From a checkpoint of a small image classifier: 145000 training examples.
Rows from block 13, named by matrix and row number. Each number is 50 + 12 x the weight over its row's rms, rounded and kept within 0 to 99. All counts start at 0. After the name is the row's rms in percent of the matrix's.
# short1: shortcut pointwise conv (model.blocks.13.short.1.weight, 576x336x1x1), inputs 224-335
short1.135 107:54 48 50 42 49 65 55 35 47 77 60 47 49 21 53 40 68 63 35 45 27 63 31 51 49 48 59 31 43 45 52 39 28 66 75 50 66 55 55 68 49 63 57 44 55 72 31 33 36 62 51 44 61 68 58 30 80 43 59 37 60 52 43 46 33 45 47 39 51 44 56 41 38 54 47 56 45 73 56 53 64 44 59 49 51 56 33 51 31 27 49 48 31 73 36 47 24 65 67 49 47 57 48 60 61 64 34 39 49 47 45 40
short1.136 097:42 63 46 48 34 52 54 52 64 33 69 70 55 35 47 31 46 36 47 57 35 45 52 63 38 28 63 32 46 55 37 66 62 32 42 52 38 60 63 51 51 62 49 40 40 59 28 50 75 33 27 26 72 44 49 61 70 51 61 52 66 63 44 48 48 78 57 41 32 54 58 55 32 57 48 43 48 44 61 35 54 34 35 48 60 55 56 41 57 51 51 48 45 61 50 67 59 61 41 76 44 50 38 59 47 53 49 46 50 64 38 38
short1.137 096:59 41 38 47 28 43 44 41 42 60 46 29 23 51 41 62 45 52 57 68 37 51 47 42 62 67 55 68 57 50 32 52 40 46 48 49 55 37 71 59 71 68 59 58 55 31 36 36 29 26 65 52 49 40 55 35 53 61 03 67 56 34 41 57 67 51 48 59 56 72 54 47 66 38 50 32 64 39 54 53 65 50 40 46 26 83 55 38 40 57 51 57 54 59 47 46 30 71 43 35 72 60 74 42 46 46 45 46 45 59 50 50
short1.138 087:42 42 51 53 40 65 37 45 44 34 47 56 28 42 39 22 33 32 38 50 27 35 59 44 58 28 50 35 46 74 27 43 32 56 61 46 48 60 57 28 69 31 52 31 60 50 35 18 31 48 71 61 41 39 54 54 47 47 61 51 46 36 36 51 45 36 49 60 41 51 35 78 44 47 57 48 43 44 70 64 56 43 62 41 59 60 46 41 24 46 59 46 50 47 57 42 34 53 72 53 43 68 60 36 39 46 35 30 42 50 37 23
short1.139 101:51 29 38 44 50 67 39 60 49 47 53 55 44 50 49 74 52 69 69 41 44 45 56 56 44 49 59 39 39 36 44 62 59 62 61 55 44 58 53 37 43 51 51 62 62 50 45 69 22 43 51 72 40 48 48 60 51 63 55 58 49 65 52 56 27 62 43 67 42 52 47 47 42 57 53 57 64 68 88 57 54 60 36 56 56 49 40 64 39 47 45 47 30 51 44 59 65 46 60 35 22 51 29 62 66 40 67 58 52 56 60 53
short1.140 105:55 64 43 58 58 49 58 52 46 61 48 59 27 63 55 57 37 46 54 43 51 67 54 46 43 51 36 66 48 61 48 73 52 52 53 40 59 64 67 33 50 29 50 54 53 58 39 55 52 51 52 63 32 52 48 49 52 36 42 77 62 37 62 39 44 59 38 87 72 40 60 65 58 47 44 42 28 29 55 45 46 40 18 44 29 41 36 32 43 47 64 33 43 41 75 50 82 38 51 35 41 85 68 57 51 40 46 55 58 56 51 56
short1.141 097:83 62 33 54 45 56 43 38 54 48 42 34 69 43 42 51 44 72 60 63 56 45 61 49 43 45 70 47 64 66 38 61 53 52 49 59 71 55 55 59 70 52 42 70 59 42 63 44 29 51 46 50 48 33 38 58 40 23 42 54 53 38 49 32 30 41 36 44 37 50 57 57 67 41 47 57 47 40 66 71 55 27 34 54 66 37 61 40 42 44 54 39 50 43 36 63 52 60 44 48 60 49 27 46 41 40 40 60 31 50 48 51
short1.142 096:61 72 43 50 52 66 59 42 47 57 28 55 35 29 60 60 43 71 55 57 48 66 56 51 41 38 21 55 29 40 41 62 56 43 50 55 45 46 40 30 40 80 57 47 42 58 55 58 62 38 45 46 61 57 41 55 73 70 54 25 47 48 45 81 64 51 58 64 60 46 37 21 75 47 64 47 51 67 64 45 43 55 29 75 61 41 68 46 63 65 65 49 63 49 47 52 65 57 66 45 44 55 48 64 61 49 44 61 48 73 49 42
short1.143 102:36 56 66 50 73 52 41 55 48 56 43 51 48 54 56 54 51 53 47 47 60 76 56 64 49 36 30 69 78 41 35 62 47 38 56 55 60 41 75 45 40 71 73 57 30 49 47 40 57 60 52 64 46 43 70 34 51 45 43 36 48 47 60 38 55 42 26 41 43 48 57 59 54 50 47 44 59 59 65 58 55 58 47 55 52 53 40 65 55 49 58 45 45 77 37 36 32 59 36 51 57 51 32 49 60 53 40 44 44 48 45 60
short1.144 095:47 50 63 49 48 60 59 48 40 71 45 12 37 35 57 65 53 40 51 51 36 52 23 45 51 56 39 44 70 45 45 50 59 43 56 37 49 59 34 58 57 49 52 50 19 71 40 51 45 44 42 43 19 36 68 52 49 49 52 46 47 53 46 40 61 65 59 77 43 43 50 86 65 49 44 68 47 53 52 51 33 57 52 39 40 37 58 56 40 62 71 47 19 54 25 62 45 43 57 45 35 56 42 58 31 38 45 48 67 46 31 49
short1.145 094:62 42 48 60 48 49 54 49 38 65 62 47 54 35 49 33 49 48 37 41 78 35 68 54 54 50 31 57 52 58 62 54 39 49 49 53 63 37 42 52 61 67 37 53 59 60 47 28 42 42 63 58 30 56 42 64 29 50 51 47 46 48 56 48 65 52 59 48 40 35 34 67 58 67 47 45 54 43 40 38 41 32 40 36 53 69 44 69 71 35 48 46 46 55 37 57 42 54 49 52 30 42 41 70 55 31 53 48 34 42 37 45
short1.146 090:41 54 42 46 54 55 55 47 42 47 16 62 65 46 34 55 73 43 44 56 44 38 59 34 43 54 48 47 41 54 48 52 36 74 28 37 74 71 42 57 40 30 47 65 56 50 51 56 44 48 38 57 43 44 61 58 45 46 88 37 54 56 30 59 31 44 20 39 38 50 52 57 42 45 62 79 33 58 55 48 58 44 60 59 48 55 46 53 33 76 32 23 48 58 44 52 63 44 40 42 55 22 58 58 38 51 45 47 46 21 53 29
short1.147 102:45 49 59 71 59 47 45 58 43 56 52 32 60 40 59 57 30 70 36 39 68 61 43 42 43 36 83 59 30 41 31 48 42 50 59 38 56 47 35 69 38 37 45 30 40 54 62 42 64 83 23 50 48 43 46 60 73 51 47 45 49 44 32 82 43 62 39 52 43 62 47 57 48 50 52 65 20 37 38 62 50 70 56 54 56 23 51 46 30 32 67 45 53 37 45 59 52 44 62 49 84 56 61 50 65 64 56 45 48 70 57 50
short1.148 092:46 44 75 46 53 40 43 57 69 72 69 46 73 62 58 55 62 67 57 63 34 50 58 41 50 51 42 51 58 49 37 52 40 66 46 64 55 41 53 56 46 41 63 59 58 34 50 42 41 57 51 56 58 47 43 47 37 50 40 48 31 29 36 67 64 45 45 72 59 54 34 41 40 56 47 21 31 63 63 50 62 49 37 46 56 46 72 59 51 55 53 29 43 43 48 36 47 63 65 48 45 29 67 34 53 64 51 51 50 34 58 45
short1.149 095:53 32 56 48 33 52 65 39 35 50 52 53 58 57 49 66 47 70 48 45 42 27 42 61 55 46 66 36 60 30 44 87 46 33 39 85 65 61 27 41 29 35 59 52 62 27 64 49 40 39 46 36 46 57 33 54 45 69 69 52 49 48 52 48 52 56 63 55 31 49 48 26 63 57 51 59 53 35 56 60 56 44 42 40 49 60 59 45 39 56 56 80 49 40 54 39 47 45 41 53 40 47 42 42 47 47 57 41 61 67 39 38
short1.150 108:45 35 77 57 48 74 63 53 57 35 72 57 55 53 48 43 32 51 32 40 62 43 40 28 68 22 58 56 51 23 55 51 55 52 49 36 54 53 39 47 45 47 32 63 50 34 68 43 73 53 51 50 52 39 53 58 60 62 70 26 49 48 63 53 58 22 36 48 51 66 46 45 38 83 47 66 52 31 46 49 44 65 48 59 55 37 35 55 59 45 51 56 68 50 49 53 36 54 57 41 51 53 38 55 39 67 48 66 35 29 29 48
short1.151 097:52 41 40 35 39 56 72 32 50 30 62 26 59 48 67 47 37 60 48 55 38 62 50 31 41 31 52 49 37 58 57 42 41 56 54 76 43 46 62 31 59 57 65 63 79 41 46 51 50 61 43 54 49 50 67 37 59 44 59 63 42 61 51 42 34 51 33 57 18 52 48 52 57 51 50 59 52 29 81 41 36 67 34 47 29 42 42 49 56 51 49 34 52 29 56 57 72 28 46 39 49 45 36 45 49 72 53 57 39 61 49 57
short1.152 095:46 69 58 46 52 54 45 42 35 39 55 34 50 43 40 45 36 64 32 60 28 60 48 63 39 34 64 60 52 54 45 64 51 46 52 45 52 58 23 64 50 37 43 68 35 45 60 64 55 51 47 68 53 48 67 36 56 74 48 46 30 45 44 63 59 87 52 42 53 54 32 45 47 29 58 65 60 25 60 56 31 82 47 39 40 54 53 45 64 46 60 60 52 37 59 38 33 72 38 51 51 53 67 38 55 60 65 47 50 38 25 45
short1.153 108:62 54 48 50 64 30 85 34 46 50 48 54 45 42 47 53 63 45 41 47 47 44 46 55 59 54 58 57 36 55 51 44 53 61 54 62 60 57 65 50 52 43 41 53 70 87 42 52 40 52 47 31 34 32 50 38 41 52 53 38 41 62 78 49 71 59 27 51 43 39 43 53 43 62 53 52 51 46 64 59 57 66 46 56 46 43 56 54 41 43 63 67 62 64 47 00 53 34 69 39 48 41 33 44 47 34 38 61 66 54 69 45
short1.154 097:38 53 41 53 41 55 57 50 39 70 52 36 15 56 54 56 53 45 51 46 48 55 38 38 36 67 44 46 49 50 31 31 41 72 47 42 47 25 52 55 44 53 52 44 60 39 55 54 37 72 31 48 59 42 33 57 55 39 65 23 38 47 33 65 64 76 60 54 38 51 68 43 34 50 49 27 21 52 35 53 40 48 77 36 75 72 52 62 43 46 62 39 45 67 33 45 43 21 46 64 34 58 27 22 49 65 38 37 40 48 55 46
short1.155 110:66 47 55 63 59 49 54 68 51 54 22 45 40 48 38 54 38 63 66 67 55 72 47 53 51 52 42 42 51 52 46 54 47 53 48 47 29 57 45 57 48 54 52 45 38 41 61 46 40 54 48 48 46 53 54 74 41 42 54 54 51 40 57 58 38 45 45 48 48 35 49 62 41 35 48 36 50 57 33 38 52 61 41 74 56 69 53 37 56 50 64 70 50 61 51 27 45 43 40 52 41 40 58 63 45 55 56 52 50 72 32 59
short1.156 102:49 40 33 52 63 74 54 58 41 43 57 62 36 53 74 39 56 31 35 61 47 53 49 62 39 59 42 76 52 38 46 54 54 42 10 44 43 53 30 62 41 41 47 47 54 49 53 52 61 59 50 33 39 55 62 60 73 46 58 50 37 41 45 74 48 47 36 44 50 46 52 44 58 44 54 66 36 55 52 45 46 71 68 43 30 39 63 72 37 43 47 64 70 34 44 43 49 58 69 59 38 32 77 66 37 39 47 50 71 46 63 47
short1.157 095:64 53 39 41 50 59 70 45 35 51 55 48 45 42 45 49 59 49 47 58 56 63 47 37 53 72 34 43 46 50 39 45 35 49 58 54 63 39 47 47 59 26 46 49 46 52 50 44 59 40 52 51 21 45 57 59 29 36 62 42 57 68 39 49 29 33 41 48 41 29 40 41 47 69 67 58 78 40 45 46 58 59 45 31 30 48 79 54 57 27 45 70 40 46 69 45 34 37 38 71 51 50 58 42 64 38 73 59 47 58 55 44
short1.158 091:78 22 47 49 52 50 43 68 45 56 55 40 27 39 60 51 50 55 54 48 56 47 60 42 54 54 48 56 60 61 53 74 53 47 67 54 24 48 41 53 45 66 42 57 52 30 32 70 40 75 44 62 64 48 58 39 31 43 49 57 45 66 55 44 28 57 42 43 43 52 66 40 47 56 60 62 43 57 39 56 50 53 57 42 64 41 37 61 73 63 41 51 56 27 63 45 62 65 55 42 56 94 48 54 47 57 40 61 76 49 38 44
short1.159 099:43 44 34 43 39 30 24 55 26 59 51 59 42 40 67 39 33 60 49 57 37 43 61 54 57 58 55 31 48 89 50 54 55 53 36 49 41 55 55 37 44 52 47 62 48 39 39 43 71 41 50 65 47 45 70 64 46 51 51 54 23 42 35 33 39 59 39 63 35 62 57 30 40 41 50 31 34 40 32 84 32 30 44 58 46 65 47 38 34 51 61 52 32 50 69 46 39 59 50 53 48 48 52 57 31 55 81 25 43 54 45 21
short1.160 107:53 37 43 50 56 37 59 60 49 56 53 36 65 47 28 66 68 33 57 38 43 45 40 35 49 67 45 44 46 39 62 36 66 53 27 63 61 47 65 29 47 54 35 69 51 55 58 61 42 75 72 74 45 49 65 43 57 47 48 40 43 41 58 43 46 56 61 56 57 45 51 81 42 65 26 42 63 41 45 51 55 36 44 51 53 52 40 55 38 22 47 38 35 58 53 50 62 59 58 63 52 53 68 72 63 67 50 54 64 49 29 32
short1.161 100:42 13 58 54 89 60 56 37 55 68 64 31 46 34 46 59 70 39 68 44 40 54 36 52 60 50 44 46 23 64 45 51 50 48 60 60 52 41 72 49 38 57 45 54 46 33 55 58 52 45 52 65 56 54 46 70 51 42 37 52 42 40 18 32 45 48 47 58 60 48 46 50 50 58 50 38 62 57 47 55 28 57 42 38 55 57 44 63 36 43 46 48 35 34 45 41 48 56 59 72 42 63 24 68 72 49 46 72 52 49 46 51
short1.162 091:35 27 44 50 57 72 42 56 55 29 56 49 31 47 89 41 52 48 60 42 34 51 34 58 48 40 51 64 53 52 56 51 53 62 41 50 53 42 63 49 50 47 55 31 34 52 54 45 46 41 33 57 50 54 57 42 50 37 57 40 22 35 40 53 46 55 55 64 45 61 42 45 70 42 47 54 53 32 53 48 74 56 51 73 41 80 38 40 59 39 50 44 56 33 32 49 50 58 55 44 58 14 70 40 43 44 38 73 37 50 60 68
short1.163 104:20 52 69 61 31 51 40 41 57 58 56 39 66 59 50 56 57 51 46 40 21 81 61 50 73 49 33 43 18 53 68 58 76 38 42 51 46 65 41 64 51 52 41 76 52 42 54 50 63 45 58 37 52 46 56 55 62 56 64 47 36 56 45 53 63 29 54 41 47 61 61 63 38 42 61 26 42 53 53 59 53 60 57 66 45 44 51 17 58 58 35 66 51 55 40 45 48 51 33 53 58 46 59 60 50 74 50 41 48 50 43 53
short1.164 102:56 54 74 64 46 58 39 43 39 49 54 56 52 50 55 50 31 43 56 48 65 70 39 74 40 67 33 54 50 47 50 51 44 46 46 57 41 43 59 51 69 62 58 50 44 40 52 65 54 48 38 52 65 52 55 30 43 65 33 38 45 64 44 46 62 82 72 33 38 61 49 46 57 67 49 63 71 42 58 54 51 56 54 29 52 51 43 35 52 61 41 52 44 81 59 34 54 58 63 55 47 59 22 37 61 53 36 70 43 58 46 61